Weights of a small masked image model.
Data: trained on patchworks of several textures, 30.7 epochs.
Rows from block 4, named by matrix and row number. Each number is 500 + 40 x the weight over its row's rms, rounded and kept within 0 to 999. All counts start at 0. Numbers have three digits each.
# fc2: squeeze-excite expand (model.blocks.4.se.fc2.weight, 512x32), inputs 0-31
fc2.265:518406560476472460465471522564542538497479492512438517513466488465537450471445518474481465415523
fc2.266:496472511557493524401517482439499490489481474457467453487485497453493411548524444531573502468545
fc2.267:519472502470527565482473469487483540594553500497437555570554449470542477527465529566492481480505
fc2.268:472529483440479551560552592483485486522520520492491527527549500547442443444491461538474438452491
fc2.269:453471485516451495462532525488450546589445510443535497516524485492553451532507576509553445461464
fc2.270:506461525461523427429536544495455503500514539539492434556556503490510516440485442461491424471537
fc2.271:521454537451552429505577462564504489496438524479477438578536515522501485450464505517548500536481
fc2.272:487543496509476540542494434505444467505528494516459468446501494580450522434556522595443507502507
fc2.273:580473413540433493470479539549473490529462503561453454551478524545497461515479488547506495501562
fc2.274:498578545432476529524483386542474491527483499503472525482471531513535526496418439539464486523511
fc2.275:399474531526505470550535499555519520458470444564470567478527499513474511522426489520549462524457
fc2.276:438507522449462454510506431469551427461455526500534540562500481492488582521541451458521468469494
fc2.277:475449519449504502512532546440542427485484467556436430487494477490483508568548501422514523458524
fc2.278:480504558456466520461487489447518531505476527528555438526494543502540561572516530497441549418453
fc2.279:494499467453507520465470560492532576475504494427592519489543551536459473442514478496557455550496
fc2.280:426406499487552443487481430453466574548532478498437482487536538486543491524479509479469524498484
fc2.281:535477500500552454454498503496484472564517459483439506527487489496500353511527486509566448524510
fc2.282:513455473449511583535475426507467545507482485578477579520496477449483460549534471466551498510470
fc2.283:416569547480512494524503493568469441481536435528550475538458457463499457544464534493442530492502
fc2.284:548421538464551570536484578456522529511474552495515513506540525529515463523456566469549538466497
fc2.285:556541468464471476507482543538498536516480509454532481402544474498528488465405489566523436500532
fc2.286:488511577477391453539555558533494465509473425485534487490542507500556539522540519490470525526474
fc2.287:495498441487558485504479449480428481531539455570548453531476514515571500475527468538584469531534
fc2.288:516511469472490465534501503502473508455479394536559487603490486596488464479510523482445485495533
fc2.289:559479534554510505434517535538467483513566546402528495516503461464588527550497490504503516462538
fc2.290:530451460570523538497471509542503505488520529400480465540500499449563505475514482424556502555552
fc2.291:471514439479528497495467533561480471489523517417548464522505478545438468585507483421550493461473
fc2.292:543500483590534451520472534499494469503479473471479493455494453504555394495558506512463463466425
fc2.293:506433414486572516524577541540542451535519475517459477549523547489551491491455477507469544518466
fc2.294:531591474518555544536516580514449528541518509522473559501488480473558434482495491490484412508513
fc2.295:468485570543530508432529522467556493564493524502478458461491474511602492536515514522523436472434
fc2.296:518524474476422519520553554494486542545510511507409569512526511533533465518540482436521564538549
fc2.297:464472581475483472507477466527456513541534473550540565494553534523546504534465479419478490512412
fc2.298:497478513441537488433567530511458516503483441452512483425478435552503509472517545567429490502468
fc2.299:499543602419566508457549500455475537503517533466548514476536519474529446486489477482456443496459
fc2.300:500542525497578462463505427518459473529518484465441581473468531556469449468477566533526502480461
fc2.301:441498413523477490476525460410495483469478567487475415501485501552497502499480504466478531440566
fc2.302:526491461472523503504488470601483553542531519465488478476499455496429553438517521514463560413477
fc2.303:518455525418522462462495561504474486476533523475498558541489468523529432471419526422543470525469
fc2.304:501574509555481493502519513473475464426480554459556524461520540510473476475547555550536410473460
fc2.305:458578507516448468483502521409485486544473525545479416526503512501459472520480506395479519470514
fc2.306:511563558448497485444467482487593496455522436530572456460478524575478499499536484504490478526466
fc2.307:447504480494523451572483432440513458530438447488514607464452481518531471489532471515468473488494
fc2.308:483515506449464518538498498485518519524495590501488525510565556421524385497467554505481514449500
fc2.309:418551505542471499538529469445478546457534508437441475457509509553463567461491518472557543476496
fc2.310:608532508504527458493506490464504427469462528594505444479474567498519496555531532551479493491504
fc2.311:484492532501532474448501503514524493485447474484471488520565563452475551522541493569479398424545
fc2.312:541476547599529508472434557544460488519484500520527463469495448525437495531582450546494520508503
fc2.313:465527446425513449521461491547438477485510465503593481534533457530476479449530548501493440548535
fc2.314:509465554532472515514471531524446499510485543493457552452493528486551484491510539588458586585474
fc2.315:433557478544475391486541521522455492520539508498515477522540446534526520418446466541506480513526
fc2.316:465518456534600408578498484542555493512499546521509561515483521501526504535481484550449471472505
fc2.317:448486564441406511478499493523483467506474567547494477529482428488475564460492494504463427540505
fc2.318:542534531517552482502495529548448439550520398538516441470468531547542515469559530522489550510521
fc2.319:462573530487508496505516529497527466573474485515566544478539553560497496490470537403447555488536
fc2.320:538498610526485463468502484503567584573461517440544496525525444479499498538478506469497518474467
fc2.321:499536544461565521457510528465447513444515510578507456512446473527482437467534466515405467521521
fc2.322:451588472460531483514473515513537517469574570541486470580524439476500555531489505480515451502543
fc2.323:536540554519426480463509520448498532474447556492522514495517480515500521515499483429561489377486
fc2.324:438451400579530523452455486461499536514430478485488541550529486525526515495523500460520535554476
fc2.325:545511532470515467495486474459480512498476507528386551524496526462488488519479544519389582479505
fc2.326:486475531554561503507480500459531440467530500533449510539438540489512489502530454471536425584429
fc2.327:494531536437463564470504524491579540495549568468529519515503460491554583526470523518569531528492
fc2.328:521457493458536430424520471426454549542457504461464499583499534519527520565489505550488479495517
fc2.329:544474549478535517546442488460435467446498517539504525513539453525467540449569544540531555550457
fc2.330:534496498454515431592534502517531518471458555531425471541494438435515489508453509532556538499473
fc2.331:512536532510534480536481454474526425528557505475481534508547490498416550599535425507508517469511
fc2.332:545541487464526552462414552515540448531511512465522510455487464499470491437471583569507474468531
fc2.333:524451464490455486476535507555466565513511517546526586525517538577471557544468557446518524490466
fc2.334:491488434485509517495534391472532523503442559568505507462462507509520552523461540481478520519588
fc2.335:510404477459479587479515573487455495553466455511494445520468474506482508483483510572435462510506
fc2.336:536491488514473468483576463472466448507499554514496519504444464459501437613511493572487454512463
fc2.337:484501463470524508541494531492550568472506539542540491484506584482581562484454476449446573519515
fc2.338:509506524483524555514479486399493534568440558443485489511518421547517521431523494505445469498490
fc2.339:489415439469503510500535482492472489478426445493496554437480548482480541503556506563448535502433
fc2.340:483453502480509546480469545496540475533481598455562475545542478518483456514471504566403506474524
fc2.341:476488531529504560466555474503538474429483467517458550508522569425519431495533492477503490560576
fc2.342:459524505514502463569484452487545464380552526468468462522485474500583480533455456513529521503491
fc2.343:563435521491510469508433518410499499450550575537425490548506473509517474494451479496483516476551
fc2.344:442511491480461470489436511477533435444478433522410527504474499513543461466478450548538479566486
fc2.345:547571498499526511443483426593471486452471512509448448472502493491540483466570491515563463531489
fc2.346:550441482574485462473455533565515525459481536462550515451540498581526513486499502482503452542572
fc2.347:548499590495563520484518499562398420532475514506498518480474526555458530481526481546477538504491
fc2.348:517489556483515478478484499503498458467474361501471509534529539503433461462449523537466516431527
fc2.349:508413508498528557537475436490479489460464422505510504492452436487459532403454524488511529465496
fc2.350:534428487465511530505445478558474484524557485600489545472473492483471449550508472559511458434492
fc2.351:482569485555495513470582523519535434546529549503489506505530520446510471552507434543438545545467
fc2.352:498464529517565489544517587562525515475581493459469439528575549509538508512529518446496509511539
fc2.353:531398506544529501508486518439541426482471537538523498516547472561483465496474469521499525592460
fc2.354:501477568495518544485447542471476505470547553442533533540519514405567526550465521549484526540521
fc2.355:518425530522512529525562538486522504484505569449536443527467504592423464542495495546483493460480
fc2.356:529416516463456570531508513616481534490493511429523509511423558506491489538485517490496504500470
fc2.357:542484547427437471425506513498480452478465505554484514520486466516545464499516441454417438482469
fc2.358:512496515544490445486529411520473495507552495459483482545502550494516466556573416546465433500538
fc2.359:521539517542517556423472523555499484503596528512493470501542420476517459506537467446509476563461
fc2.360:563488476529518536508512479502491523527466442509488506441479500574496474502532559571372474501484
fc2.361:399443533434522468526460487456558529474490468513481553516520472453534442562533501487444487492512
fc2.362:502430486505429490434513550551508484494466461480546506490523519457509450549538598494576532511495
fc2.363:475539601488443572499445482444485465468504438525459525515452465545478527526508446482483487555509
fc2.364:516477471532583484509468471446378504531448459497460565521519481500530535467475480433488504482486
fc2.365:518545499444531509442542578396512526477534567517515509525511519527467548509530535530460509431478
fc2.366:509470538523448440562475485506572456498499468465521491512528528514504459506380499445546451473536
fc2.367:499452405516492508536573520478493442571551517491498455521492457498523511495589494515574472521476
fc2.368:493524500419489537491460464421476526488485565496589520480416522481476533465436488531492530468476
fc2.369:486441501492454458552550487505504461514471553497537455539469419532589523470450459457542454508487
fc2.370:418465503508507521494480440548479450515587509537466499428510524497484483477445526525577564532526
fc2.371:439529530545458547492508562471490530512461488548508465531446552514450455478525438531492485396523
fc2.372:485483523486491421523495518460481538550501613530475536444525505443474515557451498558523444515474
fc2.373:522519490490443542497493404454495472508606475532572461502509540473458501449510496532535470556490
fc2.374:434510510479454519484505526500511572503531422488518454454492546561563530533500432566510565474500
fc2.375:397538523553519403510523492575493515511507466505497551535476484510476463581482475531460488464499
fc2.376:513417511610498484540489497452473502429451551462483513518507502493507451459500567505522463550462
fc2.377:579425481533524550486539445453498511485511540478484457512554542489465549529547543564527447542508
fc2.378:449496501499522479522445484537575437555515562479456554508519509568513455517479533535591503457497
fc2.379:521431479481458484558477501429606484509503538490534431530543523550519518526506536430470504476482
fc2.380:505484508507533491520522509425533450521551534518560483549582479560427493571505538509491454560506
fc2.381:523487454453445490533573510532539623506557508543466472448541536509534514483468466490482490521465
fc2.382:543453416478559551543509536508431486496460518552517483523508443555469430508566484498518530506536
fc2.383:543479523529460421470463473483548448502553498477519511511464526474474450525612489472569488550496
fc2.384:568577505514444463541506538452552505464459467538447554569459532511515529460548478483497550523498
fc2.385:509520541525487455517488465494528508451478511439455442547493565570472500534536504497587471580545
fc2.386:455484485515505505528461511538522480500526554413436557380513459457538527486550513529512530507497
fc2.387:524481501557475530505528542518481461488546451504471522560526502551491465536394554450480460572537
fc2.388:526455481438439502503474544461513513480510480514524506444515486567483517467547582527385477518531
fc2.389:466495534489465497471561509559522566512470519445512492437507528563485476433502524526423441470434
fc2.390:500507480528522428484499543493508583576481509554514532510420518573561452504470495520534550538484
fc2.391:567534533522522508493477492364528537507489451439484447529506536524480530473524418502491475490493
fc2.392:547488532471448511546529511569479495508467537561533537484513475495474511445422479443406439500510
fc2.393:515537565559482445525490501512507556466542468578502500549489466537513428509540420506464442464500
fc2.394:511517492476556530535482593521473523484531515630510524509429473496510507461492560551521534493499
fc2.395:558519453481445478478530546504531377487470514495444463542514551485521503517554517500548561468494
fc2.396:422467477424508514479591492546464473508449408536496485525533493513514515499503550429475471511476
fc2.397:524457529420494536514493546412469490486498521550459527518503440575545440547446500479488481525461
fc2.398:456449547454495520481513450542494614522444432502486509455489494562499487486472503513493420460494
fc2.399:506456514520547490540531535556524537451480473538461490469395459526443536529512552422518462511489
fc2.400:485584521455587460471499462477480538482529452426516465475540549540528548497494528516423487489478
fc2.401:417535474501503485503500514496517520505553431608531534502554484514487436466428475560509505541504
fc2.402:501549490396503493502514428586520561471537501524468474490463436506417520489531520486467481513513
fc2.403:459521539501523540492507454529441480446489588541452477446504500532485475581415449484469519479500
fc2.404:501471521535450467483497526467470561571450515483505483516490525520548475500368531531449512534546
fc2.405:464453535518490401544479533491510481553467421525487448545501531527561482486449471519563462539499
fc2.406:503525466502471498499499465518556427464503562494558385487559452539502492533483469491467471439534
fc2.407:548529458475516485486532497554518477522456492540519354536521514483516473502552429526522545493484
fc2.408:517455554582510497468524514534492480488479517541559432568453477470472585487478526491515519439555
fc2.409:434506476461553446534532526487491502500532507527549522546454526485481512585527545554600477532468
fc2.410:539470445509553484461471576529529474499447537513458541498485433489548546451545498420509449472473
fc2.411:494513516444508479511547548504495531533477493466402466473533571510456485395502556448531506523487
fc2.412:529563529445457548478534548441484370459511518519484483523471507451458448513513491504478482486532
fc2.413:471521474483515470469476485457516540498508506498546535508511436447473531501349494485544486475564
fc2.414:536555538494526531549494479492459456507490455559507482464495539557568423571499456467436458489527
fc2.415:486546440539571451462482457469452505526511519512514504530450531505477432444589484502556520442507
fc2.416:517462462468552556542439479482455456426521479483492541502468521504538485561597520454476540460487
fc2.417:482618485477486499497466538478547424502483444584479484526471464482541475435487507527536525470484
fc2.418:538455544454556477444559557450470510524476551495562524524562476501425495431514519511504471529524
fc2.419:558558525496549547507546534467516510509482454461494532497488480502445484505433464518413397512533
fc2.420:512504489445490539536541500509549529576512465452413471512498528538540512497447482431571437480472
fc2.421:508525525482458481482463497503441487547549478495470468478455557452463576441394500481499457466542
fc2.422:561464538490445457500518521453506491475498531565454485550565477543525498437462546483562494571454
fc2.423:510473527523537562467501565421530581517528522500472517560451505512462550529524525507595479504475
fc2.424:498471543452446497530443473533508480453485483497467549503493493468435499538464465523593397533519
fc2.425:461503414450528486479489483478508486494533501539434537566521512449471424451498461499476430571507
fc2.426:480474413464497498504489509558547435524443449569527491499514498472546494454448448470477438502558
fc2.427:434440432468491480450481509545552515496553497433532486464514479563502482544413502540531526500459
fc2.428:525520535491463485437511542530529477498568550551454558388459471524511488463506518508495489453562